config.toml
dataset = "phrases spoken by 400 fixed synthetic voices"
n_mels = 64
input = "log_mel"
win_length = 512
cond_dropout = 0.1
qk_norm = true
moe = "expert_choice"
shared_expert = false
batch_size = 256
lr_schedule = "linear"
warmup_steps = 1340
weight_decay = 0.0
Rows from expert 1 of block 9, named by matrix and row number. Rows with one number belong to one neuron. Each number is 500 + 50 x the weight over its row's rms, rounded and kept within 0 to 999. All counts start at 0. Numbers have three digits each. After the name is the row's rms in percent of the matrix's.
# up: expert up (model.blocks.9.mlp.up, 8x96x192), inputs 128-191
# down: expert down (model.blocks.9.mlp.down, 8x192x96, transposed), outputs 128-191
up.0 091:477555446496515430530446521495589523415594507483570511498478462439510428566589551526506632466546491506440571483516491422468495564504467489532475445608443538552459552357453530472477403478515479
down.0 092:576448472446460549485500546530580452454530554545502425490461512548503389631498609536465514493483424476424557496490594487440503569482472403569487514445478500466533521538487604493393462440505528
up.1 084:513414557486570387472451545570407469533504489477540527480495508444566394506544507516589522540485529520494565528493518453528486491495435491565487482484564512509578565475492520485480443583530533
down.1 083:535548563512537577545558503474507446508473532480480524522431531453492490451540507537566524558496563498497547441579555443559468560494470450470600472566524526536486504431546393444529454486444602
up.2 109:481559497421469559462485506428492516424532555487443437470537601465482483517522536512563464522509546498506479595476510572484601467539430511568517545532533499584418516456425530535435530505426557
down.2 088:506491542502472436519529561533503494521508499582464541487466551478486549555485489437412498450524452599528524460537513573520546457445480456473481573531587486541524462400480501670540460540583573
up.3 099:493421630464501438524521586472428479499468480489502466529495461451452496494569416485499510522422480499558482442426517521557459525551533465550529502480401519499518631490448519517497518609474488
down.3 086:512472494476474514512445466591480464545492432474453515477543453455587628486521551477477558388425485568481544521448505439549563543466503519499501499541514489617539502483395572558510531456561481
up.4 080:481481473526504508584383456489558551542480450532572448499541424555537526473518435522414519452476554444539523472602467493480476519529577425513453400489484466575521508412519536435513382545511489
down.4 087:493522460453557554496536508480554498501460520444586550485520480443567511579365545524488461496626508534465399424510538510603575475463572483534526503541495506451503480451562461538485456484474533
up.5 106:480460434488528499473485550470548493492487437493490507584532544471473499497419482558533419488463528420451510433480468550450457406525557436611484478532515464573434492467618539463497525488417485
down.5 105:536458541478450471543516446605486519502544430503464454433475532579555515489544444477522424492483548436438497583406576431484568560524477471456588508466531488401449513452371557479514566511543585
up.6 103:493372412500557549496502554560476421479491503540450448450621512519483530528501501522521434502517554489560469536507487546525473495495529399469476504471526537506454514586455552468518566500502511
down.6 116:402575575456549520468535509558486502562508483468436525453506529599516532553553473481493538515482453549530512489496570498487530559501514520518499569498490502481421511564440542531544484524512534
up.7 136:443482453506514497470491470529518538516539511605485513462551524492513399588468475515536511413478501484520568555493548481455460549567520480499477386429518523442425454548501545510530557504502616
down.7 140:524496579538480472559507446523516558505619434469497481463443519507490496462500452477494497425603535524461499543452453431472472487499470478510611504547511522488553511422394477468512480450558509
up.8 091:512527499505548461408544479476637589608468496555470549456529471505471463496483456453493524438460490471509501468512645508420408496447436523481517570466569455508396472559509447496522489515407485
down.8 086:554462525462505578441506511528421477544486521530506460490442519462564574493454458501483579494463494511409537466521526514540490552596497447503431488459521471506436496518481577530512623545533404
up.9 097:516556419577512459455509467470617571542472525496471438397520514458502449473515505522448453451548518588540434494568469596474420441486535537420576407464468451590505542548604543533589476510514492
down.9 089:554580461459515449529605467493472547462518574377539393559528502469522462545453502493584534533439526473565537487524548429527534507532509492460499498525479470590563441471563400434442450514466450
up.10 073:464526440447489476454546466496464569557502452532550655443527414481541536435544377497600490444488476485502510482498399507501500498508573530463420408476432538521465431491521480533470490453540529
down.10 081:473551487486520448402556529477454485450464518544481328538515497522476556488518496617548525477548515566481469419529554479535537460515520502531504483529467547482493633484556514478541367503539505
up.11 088:497441376491542574486493586555474574414490548532419522448463428498513472517572468532466435430437438454514474511430508576594443498519507529523542468392567390533525494552555508480454544553542597
down.11 098:369616524579577493526567500453511486582577500416531484431610478392471519410487583504478484543502572490550396490491482497505486408609543544449526467465565537537554534492465479498519416541360452
up.12 115:460486470530489476470648484499360457515467517571505509446478451481494495469506506528522475567440550461491561550422462444481535538475607446541521518499522510498525489560415494467547673520493475
down.12 115:497535568404507594447502513427554493513541475449476403472518458502451557484439480524513560502519456463496544516534475580519435415460439532506467476505501461467449535421482507430588415555501560
up.13 144:501471410540585516537487589491390476487588511469477432466540529464455546543495484525510526487452535452457527606453498415515545584526546468537526475575430512425465490523508497519474603413459588
down.13 130:502558606441445540570489419517494544476508458468444513542460552585499446444485510529483464467581554515550487446528536439481532406463535501484524504522560479407544507505419446497525524500515432
up.14 114:419532446442507553602492565431507574487425490430501447451566523456534612527449452529596538437535528449466461478453514587450525515481561505519441563448571473551519529476553505562472521552452532
down.14 107:424508460546486477433491496552488446511512512498421508429509494484506466483509495491461425369468449496454412490455565487540546565561440484484521469461513513486566565389444588552542461511523495
up.15 120:519565515516573501501502527557535504470578510496467458477408485454413436456534517484585475453431463494453547428507524478469434534540460417480612498564536528465532458399650444490568501516503557
down.15 129:515488529485485506535461419462453525499508538541484447435535489503486462507518518566495518495485525491403463492512555482472556512562499522566555532493536445601517544521469467403449451413515537
up.16 113:509445539524513431576545457522447531493585479432441543532611492455474467465490407499521407506524545507529496558524572510479482468610516493392430504401534530580541546565451406461558430531482486
down.16 132:628524551512408459464606540536547558365508417489538411484464539496522417538469505509482542486483545492471472538499539477480511478541471485576481597458459496532427566531495453444371494527511421
up.17 099:453439479457490491449451444591489629485467495431469436518423581502472521476491516500541439539546536439437484524558493582488506538480495586539447600469565517519467553547521450534449557510477524
down.17 096:512475502518432461439477474533545540493528509533583438476503537501496532544534423531478404456573525468468513531375517477497513497575473540565595443400524435552467520575366549485549486523406492
up.18 068:452531483381402435516494511473509524511535487446531418518452478519428438471449506461380435505464468435409504436475463478535536481496503489487443503461569565488560533501534472518578582495445475
down.18 080:509477504513531477611485636492446527441455462537490483458529526574575489532593523581473502459486615525550503537514544559524459518541596522494527517498417478439447435528537472455559550535482471
up.19 098:530498540546516497464573479537489502473450562598480563505481530472504571400525512479488472590533435572492450433503449538574529421467527560453519557437492507462547467528544574417396489544618427
down.19 101:537484538508450583514406440548514514527554524544530459486592533504594558499569487545543579496479514475588553478546538433450416472442472523513487481546517455446545502515470463559518441464443574
up.20 074:458497475482541333481477475514543525430510522530501431445447506524586420472503506497496476561455435442507500514469538523511449456452494444574449456464446526463502496502466497455442472429400431
down.20 080:470492517597572487592484518458444543460390481483597422509555492424481438472474529525519536461500471493462553525611528497412477512513421493561504380542500561433574456423573449555418566549509496
up.21 093:442465560481506535544557454533420541503514473531541532513546623425582434474423438577514484591502522539461500588504474539437589598552597552624458521523536483465444438516582526511545529537516539
down.21 087:495551564464401487455437483522481491407527490478487629547445530613495439498487512477472427482455509467525506482512533416512444468462528476493490566401489527475618446450549492510471473437603486
up.22 083:529515527453441458422472603452483456506457549591532468545526470492464481484418474458522559497479488565525540503514459547489413510511531544528420486496478563412461493511402511520618543419495496
down.22 085:488466491425542437626459522487404506536504499597464479486570511506464479550553418435510508391517455519513448560533480427397596528531490537493489538511498408538508498600473507457478457405548445
up.23 128:468429427494491489528497553503532523478503430547521602572506502490469548482453586544438459521469511545499567535473498560499452490494503462576406519486463490493528529446594558521570534471458535
down.23 135:574437508468545517538511453471553541463444555367521431471561519475519340522451531572525568449589534495486529456505428499517536498484378502519543418545469457505503446497598487474452505479493551
up.24 104:510451511512478514463456486507404498537506475451433462505460548446442587478574475499531433483443471481399461545495514474531492407590522558520518543570411486553455529556488478502442574587533487
down.24 127:573504469535541414486572510439519543445558434482517515532483513526442543507551512468508492556425493470529486514396507547453521520526462608602536467443499512565451505531471482503545465466540495
up.25 087:439418411490479504543461475525512530479495486416466458409609557508460648538577511512475535529481548493483542570536480508439514515541451532603524515494529541516537552454410585471496519512513537
down.25 083:511490472500462497524547614488454484492438431458446609504529523624519414521582510516469437471422512495461493475549485477455477535553576520561557422473427474437455473472456530590582522513474577
up.26 072:518477468569439517537443470412469496509485432441522516502512500582508539530582509498499550530480541480375527433476468449483429460495593489557497515499566559490534504487485595496511531434510507
down.26 080:468396502482496445506582577504480534480464459531532536430521552497529461465503405417431438400433509460348569497507413497560566497498533468523377534409463492490516537617453459444643458519528488
up.27 081:498434414409562512449487393408523516524477537502530432515439456559484466529531475508439550468556549552532587566512476476500535558508539457480474550508450506531460507466523447424460479518481552
down.27 079:446431499475610571483529457433487459438514520483501459498551523497474530535588544500538556540437529433507543538558463418525495517520501479454518467486495523479585580427551537495443438458487579
up.28 104:425392565456498502523525480491425418504509508568428521526518536446474590501483476525478565509469488558495487504514479500508586484579461504478453566500383531555555513547553592466523559570547446
down.28 102:612465523500437519477459490514421519554512386496529479454533451497555496537545436382540386482404593481584528468477535379514495446507562558465506489547512576513586530473527490532506487413465563
up.29 086:471550499509419438480508449535521438506453568585514474542481446508530459529527448492472586551497464572533491542531539401484515587454391460568491477549508486447509436403473446605524487497406510
down.29 087:502510546421493562485550479468449519479525594547506489493481527488502533491535519457471521510554459514470461483548450549520400496546533565486502629463517517572477561514499543427501438424564519
up.30 091:467464406473511479571513496547565484510452549576533570530485494589548454563582569525475483561548489500569505533402495567521625567485467463419465460475583507545513528557599497488448445441546599
down.30 099:536590358494534508427465469435421497474534548508511469452451421541521539419470532522490491424417552520520574551539580440395442569448589515410513522506621441473484489444429493443532610507536512
up.31 087:424431426471480523519597481508531480508455435564534547437434452416503445471505497475472549410424492598545598499458528512459498553541521489474475446405485491481553518451522515540511515534481516
down.31 083:469565464513498517531461441500490473453435516490453514517574585483424499405531524460553518510473608504517490503549381399493456441544510552462416522552493511479498539485488430511511481492474515
up.32 105:519505356538447492544494504532441483552520453562486442477448417576503470426540556550448462503560548502568588554436421439543513504507485477536425555528480482540472544513504529482468523420483449
down.32 093:445338531487527540510569484445574483502461469465553400546536507459526501577446392570549494549527517500462556509578442538466543539450494484516511450503509433502563505494487460447479451449535477
up.33 079:487498545439470407502470525557450508521484500557494567522502503504506465595471481497413534452457556422517572566519527491598509535435543537553479494488575615458537508481400466435467455445517545
down.33 076:384495578522556521544512529550566493463501440526419489395466554496518452417531545459506412534463511442444513499508569500559597498479524492513571535570474495518489521533522632529506434502411547
up.34 077:457517391490432435426512540465452527492482516489458486397581516457432389495505503439411498513597538496503516564532468424490471563523467513504384529520507538450540402436640499489496491511461522
down.34 080:585477513408500528585423467499460559423513483476557376583493572557524555475473525514525511446529562489485540479561483513514361453546454460452596549515499547575381461549535508534424496467455476
up.35 092:550430439488468495611481488440467537481482508501489421549564528476441531477481365508470475480524483391491508483498609528534534451519426508508464519510471554537517495528600531495453462568436613
down.35 088:471461511460417471491485541563511452517528521495450533537482583476497542493446499435482424513440526524418547428463498487499545529484446437545569520491570422471486454517449477534481527464529519
up.36 113:548414464524535553545563581567482398513500530469455459500442526451490490485556467506502596527411517476517468442409489451510530427574517453607601436490464479565484564599506583431539489475596619
down.36 114:569528552506502520575489416468487568519518521420537459539480500529464457521423456434466432504557557528525376453539415514542485466498468524587526532538502517458585534503499487542573439577567462
up.37 114:538516450432539524542491473426385489458504502514418470445464567508521480466488481484569522452440426502440483576504577522443564420570481523493506487555533504526485429443536474542400509509450543
down.37 136:534471500508561506529472482440526581466523466461504511528545449548442542439605467491575503499421532538475527470409527474406563474568416506578499469541589444548444515430470524559510368547516511
up.38 111:430438521483479571522542541596520468432498509562562528511526518519395518512405486517546571442521531524519508583463523501476495527428464519500474440523533491443439467426488488540503476488403485
down.38 127:579525489486529563479556561517484532498503502487494450450524602467412455518418442487534543482509443459493505467491459614463549510510496468541506471510534526485447487484529456500468502549481522
up.39 110:544462428559488599525484518467484523539500498483490370487480508510480488574515415577485525408465484380460493575485532436473467559526531442608563454586413478413389517506606547506468565497496561
down.39 100:434503517502523430576574454433555632539524499547495572509479510429466459422487497534478542492466548463495553524455418510506464532491486431518441506489582567508463520518502460440427493519453503
up.40 122:480492490477463413534555525472389457564515421497497522521428465466524509462502543535516394501501544419477596490536452484506490478513639512546493497494477570572549522540479462503587552506502520
down.40 113:518418511529528473494500451472505495565545483464544503518520546486444520564518501513458590513505440502542526527493423374494518511506454491522437465512452445559507529423525603409479398452451715
up.41 108:478494508499509474444539481515481562502499468491499494445543503488537496616439507521494441486513506511476551572527421506387507685496469500451403430376499487479452444544433525460431596599514559
down.41 105:500520534497460518503442472533536476563594507553401511534447484506498487482534460532523497513503543392429440517448540423502482471521580459455518532559434520496539486478511539549561488463450568
up.42 119:469467502488534421488497611481578461516462449463495485462560474479435499564529470562554480473468512419538496532536511507480451552483518440486488441474531537543390508508432484515491494506416555
down.42 104:505562512517556556453408508472481509535553494521453495563544373495462587449475568455487418560440502541478402523466540463553434538571544537472419501563503551480550484560570576514492422485524582
up.43 099:446403582458467578477520485520532486459461499577588520563565480525536483507452549523430562527521492551595431563598465513468490549502532463459532476544418504520481496518562554579555526485445510
down.43 098:646399488471491496550415488455455523427507492520510533521547517536542538350439532517475552534415551480585533507474480531457477464469469520445469455573520518529548517490460441529482435493513506
up.44 106:506446477516481537522515534455547596488455498447498428491557557497498496561544429500530446500499481498547470532553521573560427422462470535525543507438436509548454428444478481508493437523387527
down.44 109:428488486526532570436583547438540555463592438493496460423568497452424539504605556456426548458518502527388518505444564519528554533571425485529484485519579532523503465526509516587521529617560489
up.45 072:499507491428596400439486552516507493559466432507495526536505496491636459519480498528487429580416515443491494470501495522532483508491389450588499392495540485521499569408386573457510429512421457
down.45 072:577488422490567504517512464427548545470480439461552494614531489467499570533502518439555530502558536519486530514422536606434503542511474404435514432571498538483532554500514403558503465533472590
up.46 095:473379435479545456492475528500462489549503483575492512465475431517596433474453545471529499465483415460486565544512519487548540487508417451508464506443407518452504494429523580570463552498385546
down.46 084:473494451446531533498563433366394536504581472496502677506490518462566491493450499575459502419442547570522593564463497441509487494476581501429514503520482529479422611539503510407568514400487554
up.47 113:431524435510517452516503524484441558526478520532548518442566562472516419535408445526458434489583467474537447545488520536496405469486524405450491518505398491404494501471481459420479560591415484
down.47 128:421446546494443599538598504421539554485468512604515434497483452479428442500457425479539565472407459467412509503470513511505538481533456430502465471504569532536463452608596546590490491506475500
up.48 139:505550445422509495598583531541484458530554562587536561517440469513532483550630499451535566493523492446476583493509588593433496580481486388467431428525520462489454593503603393462459489456522539
down.48 136:434559458543571523507561503472512504446434514465549650440449490490487481444510545449530619420513499480497504457478484512451527531572624522456454512566500440496454519610506416429491438486569524
up.49 105:509446438461553486482510498521447504530507460582563554445519523564610440494489388486555446532417475469541552436440590581448510437512523503519614433517572469500483494467444519477418449553394592
down.49 097:452623526478530527448570501489515482511490531520486452510532488533516525546494447514527514428535433510393485524514591595573503578624499481443493457487447579458461536466583524398525583465561461
up.50 114:511523586502534467440521469528451503457492493512498510476507520533529449571421522541585525471410498421436527527482526528469490457483544483547579514542487388460470439483478456474448505438417645
down.50 125:582465580518492536517507498528597505502421446504518578465523484533488573495541525464493415513480482569449463448464590470493493444428605498540492448467515477508513463418448483609470486500558392
up.51 088:495514467491405484522502535447449465486456474588501452518510453616484475494585472489448522500477461484560460570533476552571530580482530406513484513508504557510469525566480458540563469446414456
down.51 090:445452545523476436450442454468468515480522474462448599439504571480468650466491503441467471470520552477473474520575474429539515519461501495523442446477482406553513503492484502433483515557571475
up.52 115:449645488543522477490499446534468529507551544519449457461417544493511575431522455485537500481448472478465485466478504430548437452504528592426608480488465464478556554462468498462507507527554482
down.52 106:494474496437492516478458526443448544543575557470487440515532481466538438560473395567469475427507480465434520457559506503428481443501471480477499556510461466553455542477559453511532510495537606
up.53 105:481504508586475437512504502430570552456507520553501509524514475513525450561658493520499448501483539465609583440484415478437445558509580470570553409528503480457479534500564593472492509502526500
down.53 089:506482534568518539480470508467554495591424533496565542612538446499527552600484570398523412505490552571485437482527501495531420494380543514531487440572573570585502473437544511558474477566486454
up.54 077:551517521432555432542439466476479467525515446627446528536432485419427523443520469549480496578479481518515466439470473509495590382522508451500452517610464468518574464482560525507522562498568468
down.54 094:537529538520497526543534513534452497551463489472399506493532460533492519509569505473497536500316512492529534403504418419531437506437549519482426416550439466410605477475466577527449610505468489
up.55 091:464444445489514482531425476539467385479472406525507497546446517590498495591556553514468550498415433507591469599466532461572572555540475497408510490434496504457534507478521535535418460477403538
down.55 088:509435419513568435495475368454521484508464488515379457537459460517609515540502485511511595466418575485525508482581435521497492590498551507455510449545478544472566536538470535454521562414478484
up.56 086:563505426549431548606477584491587502473456420488541533537474515507499500521507519528591494453513529433528530408507622558481481525534545492462458442460529475484500453588679483505486519559453563
down.56 104:466539455460511564485549468514406482515443547487463564437462477463512547465491487509414415491563485462499503548492541457557586599511517530562542466435480476505568491444389524499556561549527422
up.57 120:474493461517542563533578473548389469409509510500559571540415519477581472425474516527504499491450527525531454433433494461571535477547475375489568546490461459530536520491634537385509463588544527
down.57 127:516502559626449435516436474524508497579530440520470497586567476575493535393536467532509448543505526486577558539431526394559511541424484503547490511515534522387521399504421443569397442472448536
up.58 088:498593482491455416566491373494536520503493570484443461584438517550482471469519496552406502470465577469553452661508599522535495539528436504574538572531485509512530462520596353585536469518413551
down.58 102:517516400489452475439600539454478510472502474524451488529470525487450564490459544462471464497412384432442518488458528592486515516453464476480431508491534498441549556479482461542535502531375455
up.59 080:518547464430456373468435540476414541488535507481448480463481520465525545494416626500440440468509468552572545541509436495492504540477473503523494487511428557429459515502428488513578567408448454
down.59 080:535446511534517531568470479445600522521457435549523621493508417498616499503526502528508400424513640516477551511518493468569466507539592447487446492487520507463633559469470561520332492480500620
up.60 092:505521499598556512529542496480455493469462394460483417547465484525500436456497495469465469537425497527500456409463565522491525452556503494476539431463552472472511551502478433542473438476459564
down.60 089:399502441529556547525508478500497535432533482470585524456522499400578491563438506386529548459485512562435430540511544530492553555602543517503536495522547560556526492500552517493552461557533413
up.61 072:471496545401557468463483488538500490511539421553573518530486447587459482535509560482500512515420477464526623581476559477475541501449603455441473496503509494456496502581438528471470549442521551
down.61 079:482527450500557560568481502516496504472484495496456545486494555487566429536513552539519478483452403482540602528557366472511457470519499399470442508448554505543513410393476493591558466530455507
up.62 080:555490510502486485496489550552474495511490426481554448467423500564474454535511408530500487474530483464447598585514530485505491560387544521551533474498504524467502480498453632508539523550550479
down.62 082:541484524468466496419554490546515444494503496444498444502521456459473502526435529508511565499414579442604485546616485489384515385518519491419514512512516535487544552522495478437553486543370545
up.63 089:545501508520486553369518503500537496516385536447539537502520482483472471525576543432426432471514435494514559431533442539510441509420537494431481504445502444439605525496590525521506474520555412
down.63 087:435507534416512499414502559503424567463486488466489516441514568488639556450452496459520561543446635565536448555453464394533507428537472547596518555559476549439489498537452471458475555511457560
up.64 096:536553616531537573441495414526577523404547520477439480514510515470459468553544531466473581452463469485536631485542465463488495572539458469570468567531503483407528429439583539502544422530510482
down.64 118:516548464470474534404554478576549528528541572564450424431517558569518509482613564492508521544494502509330515523485583497548539484572431454526619509491501487598473568442476461510579491485410480
up.65 105:493464506415512496607447495436443474550507498547475515510437472412495565639468473552500499471512508463446550420497498401598503392521614430512483533513454580483522550389567577534492541522431478
down.65 092:472444527458435514511520442457396488466412456557505486459511496456621478483496556472496536416490503483460515466473485467606508480480573458478490573508458505426492565440561553514466483446411460
up.66 091:539532529367525368577522460470475529570458424560518526473486506406444543602502474544467476520409430511527511452477567490539521514486498527533463460512443586437524558481514552557533449532413471
down.66 095:500510542423490465507472513387470485532438487510516444505475546496572533567484542435406485518499490508615486439546457507615469450477528522400496462536455544524577535374491500511406482429446506
up.67 071:477517448503499517485582518566417470436556569515533605536455525549495537531483561421487453534608493407491540476539443511556555547528479500497571461506540529467610495504619451537522495482443521
down.67 073:505519446407571527454492429460450455478508457447498535467508452519497568473513543437455561375476511554505516500484547451553481520500616503481527488492544435520557494472490354446460587510524461
up.68 096:510519459543491468456414512518439457538553528456469429491533467473442509456574447451507504458471525532495477408476496537506487438477498557565565506430563469561517520533414654527503466488615489
down.68 083:502477552500518488506520497520581601367433574502524401424553568498542494562508483455430538459553516509481517517535494519505456471531505556522555507472542506509488609510429428451595508524468493
up.69 077:547586502467473444494503611537513482446445455600537590468462521511521406469501542460597571480457585448534501523470507456479446440471436400489440479525466565460597434468402527570511530490503505
down.69 074:512538501546454516583605487571529530466573505481502495514466603537595530511482473482463483486590476564475482547478445595487520545524558454445475504585451578475477559540524480510554436456557598
up.70 066:443393467489534484573420599533506578449446571498491488558589487480513464462441492570570579484594448485452560550536443453560549529518506497570471498580504522505453558544536630554477484523444453
down.70 076:516423530483440479491526520509558492414562465478396492427518451505535547484522551541446491468537563495531517479477592451543456477564516446473475526484518525419539499409477371479483549514488539
up.71 099:504492493493590506506456546467553503558524484456479420502471440513491469503528486506521588527405443506460511506513534534441422498546558306574508479542506475569505511469479492456451527517499498
down.71 098:571523508463468549522483362441456521551505530575498410503528485510549525524450560413534463540481445495574492507385488469472543430487494581534487527541601437504458533546543537473541473516440502
up.72 076:554600499462504482467451476509446471477410498406444402563493579483504525554516486477445481556565588510484393580508502487504551564442493526490504543523529587486475503525445549584467499456478466
down.72 075:607513441529520418591539472493464533537551482559517552455461542544523498415420487516449557498522571485417544595471472504459479489480500546494510528517393504450516495505568519514501550391545490
up.73 095:475490531487463521563459542504434495426521512515510548523471506484562604408530497494465458499529537532466493499503595514450478514483525452471478524553550484424450557410645534559459538489523444
down.73 095:537478559510511439501455486457424491436498452502449498397576532428507370452525546552483553486490528452498549544505459480478471487457425479466507473533445462593544471561520390481456546505383519
up.74 077:505506517463468545593449419499525551462479490570562476591429479504492523560452532493428553489513457533572468520522578459547556559418490483421543481562457457507580587519601491531535504484534461
down.74 081:477469469499565501534578571499381539555508525484508479370553481490604547389531504556492476456481582437466508460590390489474478399468475443410481519460496500468574472469418468476551496437364485
up.75 082:499506472509516467469577575572495457520451527400480470495525491510439471439418534418525489461507526468525466474443505529531474480401600587583497579482531457509551545442398549449490482529432481
down.75 081:465415496474590500434390530554459552373565479528522485519487441520630519496493535468469515488465546530476518505523583513505439531511448532588442551450536527526467556516521476439504519462544608
up.76 087:533457514439531554462538628495437513429506570543483545543497511531470493629495480483533503564483495503438535498440478513488477452574463539372514472535541513462360523462434477441489554488475520
down.76 082:501527492598518552445513498530557465536479504533547504492450476534516422469442516475430437494486427473525593493538537545437580506462565438473428441551564467538480449476533461471463529543516537
up.77 074:558543522401512468482489509472429588561483485514488454467420542524417563586547553535514491511413519520456496424477527565469530570523465538533580503532548510458439463489391458522517471488479528
down.77 076:471486475435507373480442470472461440479493497532414471471593454522558469612450628471402534385469470503471512417531538529616453492637451482488518530427399509556551600529586555445530492525562439
up.78 091:509465456507531358529475510522553521523503448524498453521487541529462464559528565457487510482538493489526573533504562535468486545422471515562504503440497471414467448462532463480529535479553510
down.78 083:374484445459585466535564586447507482426452497428559398548454485433435511499470551536513544490500565423524547563564501616499482418537458427464570463474482448417455478420552498463434500543411475
up.79 099:475489542484466410426555576511471496573483436554552447537495504575504378526415483499508463470433453449554547537477438593464524615520494463488356535433531505478439468508486535502509446639494517
down.79 091:480537354503550492543451464505522433511475563494506534569563493465555547486513538601446513493537502507540468601500543478527477470590578543467526571517409545480472551560561556531502544391435498
up.80 113:507446542507517539560441544543474495464467444649560534610463445559513412546418521511457459566511542532627480514432414512542488510498500548429533496507496466507517501562418556490529480439495480
down.80 112:568415459509545429490490557560476540443512516588551484514548424462630503599493443487560532525518586484517536576540497492474498608484547543427428528567557450503526530455510401521454573490577526
up.81 094:510491519447553525489464453507567454527487449548526393454528505596547497513534446552520542492395452465518476517495575492428481527492470509585536469534488486472400573529453399551508523469502596
down.81 087:445551454577531507462534593454575509430541438557466523524469428499450476420495543524520562485464546501537578546496441551487487569537545501439432543497545527453502475432560527542506455509492540
up.82 132:452452513490524531578478597552512493439521443578516613589496478502520468540463514503480509452521551504576531543529368524548474453541503518450431450459461519514532460588451485449516572457503455
down.82 144:486580505424472502495477502486507548534533506539432422491540501562494446397541541549445505494466521480520461470396558459495518472450396515559553446452510551585372537387394570534569456569443383
up.83 094:533511592477484438447485517572409468518556472592442570533420565453470520565502546515471537543413505577496494434427431469493497403475496483452461562431485540466459550571416503527571576496565476
down.83 091:588487483462617476554441478364526569477499518533490581461486576513502491504592529431535505468441446470485538492547499553507417495557536582466548422511552564544581514491499479473454511416432638
up.84 110:506509483429471441530457468478575601482546459574425553544564522450447549433507393476543461533556501522522540551516497490482546487459537519475437489513472494462391503508366530491405572503502518
down.84 104:508509485421418576499472531517437501528447485569490430452489490565476594521472490507482567509433546486668467420524472525530555496515562478577571503510478473532510483432633451578513399502453543
up.85 076:439542440502450503502492489416395460422482484509482507514475539481509492390628525469435446534558487539484509478498563556524500498527512578569479432551463454522564448468645482573481529438546413
down.85 074:524554465547489471474464543586530529422437390437546489489439585548577518484525486440581533468437569481542512535387447519515573541556594448426524523475553475527489505520504528401496503554464414
up.86 167:493448482496535544436528524480553542473496467471557613495498548443474489525618436490422457571494502440390510476510508532508481570505486441558482469491480512449455522468605542610452532525560495
down.86 145:503580495463563458462503410551489524484501479502534525486499466567642480564435451407510487496441526493447469511478551442481549554449516526566469571487469443504456453510473482505526498599450497
up.87 079:454518509559419422574469414487568452497557580452534407622500513487408459526580512489409421550539474463503539568565477496538484558412557436557514473542454505443582494506600624541554515416447467
down.87 072:484540511472487434522542540511477470489564502502497537473525526536562443408562541558482561425434458469480516468545462427478444512538414470416491550532544531451548487407480453495507530564514532
up.88 069:488463448417487345439557470427407500479606476552465452516545616462520471534529489555411550471455535475383536399523426415475456447496583410482480469587466571472514561405453559478492483521520513
down.88 075:481449541422571484577499541493495480497537445565512491486518495446494468504608477547492469429463418559501536442567503456601480515416523491468409481512413450413531516492475583494441410459565580
up.89 072:455583531380497452478536448506455551455505529579500538516477531511414494620524479513472488494453472363413617510566507447520551482471549427483476547542533499487513586491535512484527466478482483
down.89 077:532456532412536466560497515426411492499455407519461446437505497598568599505565531516459519487511526453511477520458433549516515473480547494520547543459452445482475566403426520493461524490557432
up.90 154:533432387531467522488440494544472513462457448541490516424521466539524523513527529544476491574468525525572513525432376479541560545510540449447476544479461518509512522587499554502515604466494465
down.90 138:536485491563487448508423481422479527576513466508472472579509410513452525497501439546580463488441615471475537543548533418424398576459433511516469508468577491574428513506428472458499560574580509
up.91 137:434437510530470485561436501501456502484473483559552587577429516527500469554426541542468540415451550493585458570471438435511526567502477519442453402485464506457499407600442518479489475468534493
down.91 121:659455516477552458493484480604489576492518468494583447526547533556608441606467420460507512500477564484438583501481503566487542528544488568473502554469572499511525589576561420514472539479476574
up.92 072:565506508443433474532525507529573492491471495552555481422446426531555436503498467447535516419444461504574522538480498491541585532494628501463424479480519561489560449537520513606522424523457475
down.92 075:489429600454597476525517376416416518433554334519568432517508478480484496577521525555453537515507521492449555496387504500434485476495488579482556441487420482454540464493486484518449516569460503
up.93 093:467584475473427499475457643499494573472482482438543556537488498494572428578558536458467580459568533483388476430573391558491426470477531496501391529528444470520481422412449564499423507443511439
down.93 083:502425500554497522454510458521464415514577479489566482413499447581552421558527536507438531441584507566438505544479620551441569552504518434552548458365626569477528523510454496501455517509569408
up.94 083:550542434475548501496558557481425434483543457475522517461591483561515451460467551547470451490464521536519475539619533404518540462535429522533440430463542508519503444536597462504562475438555551
down.94 080:445564453523476441518562460575533522405455504512526483539410510391443508400546519482429510497520472449471530461547526574478531439573592447433527543448457528494485571486506535489467509478469456
up.95 166:498389516443532474511456476500439504546552533562528558498506497550457485505450415534521539513383536502514526556449581446482564469507522502538512477471472449465398571484349497478562542531504570
down.95 170:540337525423515621465472455523484498541461466556524427458596506441486513532490413452570504465485441507491509503520571532449575443491522517521458499561555378487522493416468492572602413524469488